{"arch": "vit", "model": "segmentation model", "dataset": "coloured fractals of 300 iterated function systems on busy backdrops", "train_examples": 195000, "image_size": 64, "crop_scale_min": 1, "horizontal_flip": false, "num_classes": 2, "output_stride": 8, "norm": "rmsnorm", "norm_position": "sandwich", "activation": "swiglu", "mlp_ratio": 3, "head_dim": 32, "fused_qkv": false, "bias": "all", "qk_norm": false, "layer_scale_init": 0.1, "parallel_block": false, "inner_norm": false, "patch_size": [8, 8], "conv_stem": false, "layers": 12, "width": 256, "positions": "learned", "init": "trunc_normal_002", "optimizer": "muon", "muon_scale": "match_rms_adamw", "lr": 0.002, "momentum": 0.95, "nesterov": true, "orthogonalizer": "newton_schulz_5", "adamw_lr_other_params": 0.0025, "grad_clip": 1.0, "steps": 9400, "batch_size": 256, "epochs": 12.3, "lr_schedule": "poly", "final_lr_fraction": 0.01, "warmup_steps": 280, "weight_decay": 0.06, "adamw_weight_decay_other_params": 0.05}
Rows from block 3 of a small segmentation model, named by matrix and row number. Rows with one number belong to one neuron. Each number is 500 + 50 x the weight over its row's rms, rounded and kept within 0 to 999. All counts start at 0. Numbers have three digits each.
After each neuron's rows are labels from the 100 images, of 14848, where the neuron reaches its largest size: "responds to" is what is common among them. Only what is clearly more common there than usual is listed. The data: coloured fractals of 300 iterated function systems on busy backdrops.
# gate: MLP gate (model.blocks.3.mlp.gate.weight, 768x256), inputs 0-127
# fc1: MLP up (model.blocks.3.mlp.fc1.weight, 768x256), inputs 0-127
# fc2: MLP down (model.blocks.3.mlp.fc2.weight, 256x768, transposed), outputs 0-127

gate.464:452489442575472516487525446446414511494481545521439462572512509445478611619532475545497564490626501500492493535534538467461548517518498593473514530609623524501525466503454536509538550592589571545430572477513449494529511533581471481497489559422527468404499481539468630419485478543584511583607501471514494512568486545534529514540493418504572414465495546466475493465504547473447449494553
fc1.464:532499680412529468519476522528541488450493465546553487469489458514496445441488484529482491501412564435393513494445484563635508498531521477574482514470455481551531631426520470526497465426424493478546435525485555523538541470382512505561511490506444538542526509434519465467483434473444511392410467591503519505511526481556423561431465566471453544511521488405496467476424431569579533520480
fc2.464:474469468519556519525478392502539481575540556472581500590513429529597526501447519431479509491474412513549542578566488484491526489417495405458496595463586413412491475598472559506544481618531528540447510415496462500494490575535523485531493510427506488441460443552608558470469573557380483484439507475509425454480561508477573382526514458507532462526436488445427567622595494498455497399484
responds to: sparse; white; grey

gate.349:583658475499502512465482496513496634545424476459526384408517530519494392535632496433532428496495469561478551528465528530414469490569555527469581435426485538505529476505489377514489560478583483533518498483566497489567504518479515474439466502555523431441487450496496598407505463463479516551491467489443486515514546451516515439570527574494484502493449486456626478470591562552489525521411
fc1.349:464522474486452480518544435521418564501507542548524425578401547510545458480550417528522554565557559487434526528467511527466515490487443473452511517488488448485472503444532549454512441543525520551532419498449538463456564367452577539550516457455508386487489433486505502471377569559622504497600546502504548551498554492578526337449541534431483490445482461540438480425555454544471361494476
fc2.349:483462486552565534505493454487537501497511488483477547566465402474489478524444632570439529509521524553558369374560589510542406521456486526533454589508480465530556484404560472527518539529473568442492469572463550522501588590506488436456607497494489575547556534553530480509464502455475477502445450443401488464495508446463489537480515430508539563466495531485457564508445420413543531578579
responds to: white

gate.87:521482448527506548519527454554452491461501478488507493409543459462516436491546566443540519587423468498479528496590493525421481523515580514436486487508539463493427509539531521577491522488365473448530521503493536448544569471555442518534447444498473416445456506542567502395507522481566561463639475590497546486438535460533545527403540417544459501476526447504470564528506522533560566510590
fc1.87:498534456477511408594513578434544513568474553509496487580434453511484475439494488602498449447581542502473464545376488500555495507489432456449475478477462510542599521417391478458556489517564450491426511471452514533471461518389485489510529501546508554561532444415404485546544535513446486551414556411481467486545492553497463442569418578428484441531480600513477496496516521471496418552364
fc2.87:520432551445425479396531458489491482433523505532480507535495552433501577547492567476413397494507507494456487514628553578449495454515516587551425495467595403440486497501542492604422525570381501511584414534568476427467559557483518448497498547486482475460539529585553513408480531454486551476575419539570546479479516410503416451540533408596506461398506498567521559460468565554516586485524
responds to: white; pink

gate.760:405514425474483473527587494451576414539420540410531442522533560426531427503466499498365502401505451435497466465435511410457484490571471423513492479363515593615490523484513570516475467633504564443586554461470495566418473501535513447497531558509511542549478541547467540491452435491534464437588602535480578482527582533508413422512496569553449461469407562412496488572482537495541521456447
fc1.760:451430467444553561566455546682516549447474490519448491547538527429459457462513494525519400487478485503440469515458495388472475557564489451484495501422486567572494503534567547598514440576469474432497507458478636521470509540570447444488558516554499436513545452527500574492489516526505495519512524545559581464559546510552483468542437561503490443406509464523409450481503519492524462439471
fc2.760:495467463517545497485475519497442572642548465548490592473492420483456555509485449566568492576517569534506465526522532514491565517530549616537516485605486484527496489472451523502429502474637582523479517576498473412462443496542507434542504554565483493502467449541492451463478394473491527537512523501576493575531460422557496496535424464515591549397597501476374447436391420524579456457406
responds to: sparse; teal

gate.48:469443447467490523461548538541499574551472488552585481515592582494479555519482500541385520405473594510450445600543535508564513466497497510530459507484461549531483583517477490543429512479458451528491451538447591410497415549436447534512557531526529538539523454425492478471572446538438469606523504543514553541444565427499498508559481511379500543511576568520535522499555542507492483444573
fc1.48:514481515596524512443545453418489486452496552474613437484422522523449509484545491525413495429571492558528455521508449479489498528464536499500464469484526420422518534556546375572406574393446489493433517573469557358448531535581375523456568493417572551488508493483414391466469514537485396517599520530461502531438470554504503514500441516486458494435477487494497480413406543424511452469455
fc2.48:367467461445512534575418446492467432457548535499514474544513451490528460531477516470511478530470438469516557550462478553420499452468445471498468480494414480446621537501526562434531494486532514487500452485551474530621470546501498513468447433509413467538461491505522572478578544570518527410442533531570471469568524402546465488489555510519450540489505521504547556505605483450512555557546
responds to: white

gate.695:578494592466549515434462458533496556338442514459497569537490530450481543590554557476526618376488473515469544519530538453542582544473488450541460430518453494518515489522476474444460470438479437546567520507487413500461576486429491461454462519492554532544524448493499520489496458460438444453596414557429493623477460465466491414559449443445458544505494529517500462508491445536504423382446
fc1.695:527511550437541488517414519571464542471475507573555500592585539442639561544482545536611513500539401561428535548549524498559513587493497492389491538459454513522548582577461559404461443557515390502563468534489517466531442442554518549507524536624492572504563536487506506498526514468467518474507538499475528556429525437635452489524578564449547465523481569517478519518403520493451525532520
fc2.695:492459511524426499550445458509430514571541425470471503415416459537483483539489471447511530454527492473520505469546465551596522480537456547502425525571543463434462464466487480555490524404453581503514431531497444528443400471468570409493532521401518499545391471465468509495522497494528479506467466423465483443474536425419494527384510430484465534471492436453569431539593462555444557367459
responds to: sparse

gate.736:592489505354473453547610512542489480567490478591467549489516507554469534556519467483589442559503474512571501552495471471453492477499460478541492520518452470503489481581436611441543502439468553531444478495523547563540425501419521512550501521612537391470559542483492596526483468512532499496466486585563431506419589582470427511527606568560604464540440471496587544522562512500454445531574
fc1.736:491514467462460500591507468544529599548546533507471596512459498500518569637538533368555518494475476502590471651418499444469524466567458479488563421574439472485565556497355554421468473478588486625521453456557555532537433457530524448503511513485485468495510476509431516536467544482479512470442476592562421438491498496513530499504520590498552531417459530430440518491401517477415474388529
fc2.736:420483541502494513540418484518521420519498518511514472443493537586549485441583484513479591512457446535552523529488557501485497484474519545488559498365485475500492478405478510500386516467511557480594524419453543423509522502436465572465434523472469497498516531564470413560469505410526472605594575480430490499458454520487486527524515438496438530571512507504458470517501542590510521519409
responds to: yellow

gate.208:556447513477591556504500474492413494492465580544429485402526399526466476531469513504482564519494532515448489451503515520505511483488498524575453563577569603507462532429461522453521483522424424454533461460480513515443369539458489489580495442510450443454519528512561535452459504495604500438613521511487539511503551505502534526504466485531554484529448477445394570564437557477537412571440
fc1.208:397540522536492549429433482511429434556402401405534456564510579441496443467566519511517639538442528545502427461463518427511482411447562540511498524512513469465542453465546442520530558499431439530514533519516435455544502603503418540536509484598494451556493503458499483438425474526438559489472602588497487457423525468602546438588548465477504530508543424470552506480534473534504467478430
fc2.208:480533538545570532375644449551454525439540546511559579491515543383420510483528509537560516487526442514507490480468523556543478445494518474505484513521515455525564516577430615529409439528576525516530473449554520561420539465484451471612511453494482453556471620495603559495568512503522383506446541509509472456560531422471536510562536559578530484501451380497566487536451513529508541482425
responds to: yellow; grey

gate.440:414473530625500495418427494467494479521511530544548556518550478635442456515537522492421521500511484474511506522427534515548537567482560547469599379491581511505374561513433518432459547554494584563487508527514503522491484471455454583421457496537509547587583560504438492439462597488423493436522565444468524549424483483439528414528504480491517493459531550438482494443542593547409490479478
fc1.440:373471527558499535452451509422417483524478550590548514523521426588476446451521479552464471541509467502555463510437572511556559513496547536488586350534533518535416540516408538482464543591496579542525495496484571518453548438426442576458483496506414534593542601470428459415518608518420486469526598450478527530438462468483495449516489522479510426480521584400487485471547568524445475561443
fc2.440:538543414416481429496442519547589533451505515496482454442503435483453524516525520529535561414515490509415488507580437524507449495479446417507415604455400475590561372466588471512450468438508483399468493436471500475487470544471421489518526542549519473421456494519569511545587457504582549581497434600513435476527448554511585520473599549489492564461481483445490550551496424505505530470565
responds to: white; pink

gate.450:469442433507497481439497549536454566507457565504563530509562461438466507547497510536485530554498499504438450570556509472517504560467518474464489445451591476426520466598583498428483541386507439550470557465475533377556529525406534523524549518472569495458432525545527524519508475504424477514455469425523453538545596503581560439513521527516508504590452437580472463486545535478472388490493
fc1.450:533587555470541558539519493479511435554542432474471457513494504547549478456517464500576532419516497507589522458436505536505534444546459521523578535551481509617514505408434485520500441551529551484486509591502476615517472491556415457492454501493445549493509476417483512472482509506518533487455460523446532525470449470450453534454485493509524496433507506415522525518520422542504579522486
fc2.450:446492530592452455496456582479476507494459424507486504570567509560417544562540573605494525447476576491464475420561502474519511546419575533417457461377598512435397493602628479512529528385496562521498559570524481414450482571522428571464488486493446497501456482547483511469478458537445447444491544491513496529553614560490517521463470577505511491472486457666454509527454488492438404435528
responds to: sparse; black; blue

gate.661:475383549483551450550605543444457478488533488628497505499492479477488431507574464473547527444570535547461529460515511529527545462563525535501584484550547492392349557544512540491498467523472460541521429521530466425535635441532453481467528510521534498504482532493437432541529434547522432537493481421501448516550482450533493464496482450480542511587459596405596492515513512543501544555446
fc1.661:545463552503530473486493582458552545489502535561512516585465469589464470592517502463530492506609412507527397486503527495538511523569508454545491534579588513497406536458465544552410436537488575462507439437463462459538550420494606454505588555489544436465479530490489453449570419589576511504481526448556442519457497519539546493493470488487467407508416452458511506509548547611436556524509
fc2.661:587519435567438543535565447472490522454579510495528470436562513531470547504504471478549362540464486555534566609497538417504484512429543469455561471535454539437553418565548464508570497502490499351563523499540516449533461593494546546498505515513482575441488457460506546505471503440556534460494517481447480530539490464593557526504434640505538469504637506432425541572466477555469585502412
responds to: white

gate.757:564528497470447478520509506444493472585400521438504511483509465541493504543505507486402505456506566554436430564535631470515454515468502628478535514476456597423452484533400358540491527401526482478437435440501495413445497492445464519562574552517510578523542482519569410496449487526517488439510492538515524490411481454486447542478484497482522470525489443505522497512460462435552528464491
fc1.757:442477493476598500455570421552478515438572518554546509545499539537507521453537604559657474550534446479534537448523391576497589488504481424473504458466519451527568505458571548477501432631469473482553580562543493566497470508560486484461459525564528453452516480507514543518569539502458463489457513476469454483598499541465584527507502443524485545425552575448536538488515539550437501567437
fc2.757:473502428519531492487416510467540456580448531430440526476450376488468490497492462399429511462478549466447414429489475532517416575553492539534484551490480580440486475423435452529430525433479487483378535445483459491455480499656468511513592463482529599511499530575644478519433466489525481512496587525511506489420477345502445481499510560505539456492460479512379460501472474525464559515531
responds to: sparse; pink

gate.478:464485577523383453539527563416430541572442617554451528486493480516469632499501463529528504513498490568415565509535497512489536443444425584567500482527428505499521420532544545532506608490531518483504487575500482488463481567591522503632463466375516564449456460583512495570417486535474460522537525462499526488555553482550580551658412452386456498462484439519423439493520540505484486525477
fc1.478:510580492495675493392508434436542553429541400491508535544556540449485531593528488532451501545511507468548469477526483478536454543525530534433488513482543488530494482456461492459471490435479511503483512415536491560524455534436487508365535472582460467549514513447529538527441463524604482451566560548484520465494496474453407462498455551518538430630497514486420485452477487465524530496402
fc2.478:498512416439408458510447469574475525483469503543456518428588581557411549429532514450567440488490486520508520450476533423357521557533451499408490507560533578450471517545436517488542371484484389352505522531527511472527589387565526461447471480459531483479503462505488547437604531481575605453446491503445525518450470477575516540461497574494489574455509514509527538549410486495581562469581
responds to: sparse; orange; yellow

gate.362:548486383538539554449534500555492428453649470524480531528503610489438509470528503498425516512531487492425513573540504498445596494593528481575559562517539376507456512502548458559467533461514446524548446453489521403526509537524485502471443542547413498485598479481542576524464507548469464468570571436448493517535418481536572572636470478485544500532436514469449461457527488529510507522513
fc1.362:521510414506537526452456479571486436521595539548527486505540586530440470497494506462439469515443548420526525579487547540465539466566504439516529540468505462600383507530549458566447556415499432516526473445553539480567536518483497455431450480550413568546552464504511593527463490577429465452551513422503451458532457452471561529563437480491491462527421445472458511426543548523464474543506
fc2.362:571490524430471580566491528483495524436512470455449530519349550530536539539466528427546512565557560521440534489447550424530543393499526433501422634469431492483535474469559527475574505483505482539524583591500433477447512452509578460437437497556529416458548527423505554515537444388501517424465553556440582508511551535521412466485407496516521570497588498586466474510524489565524551512540
responds to: sparse; white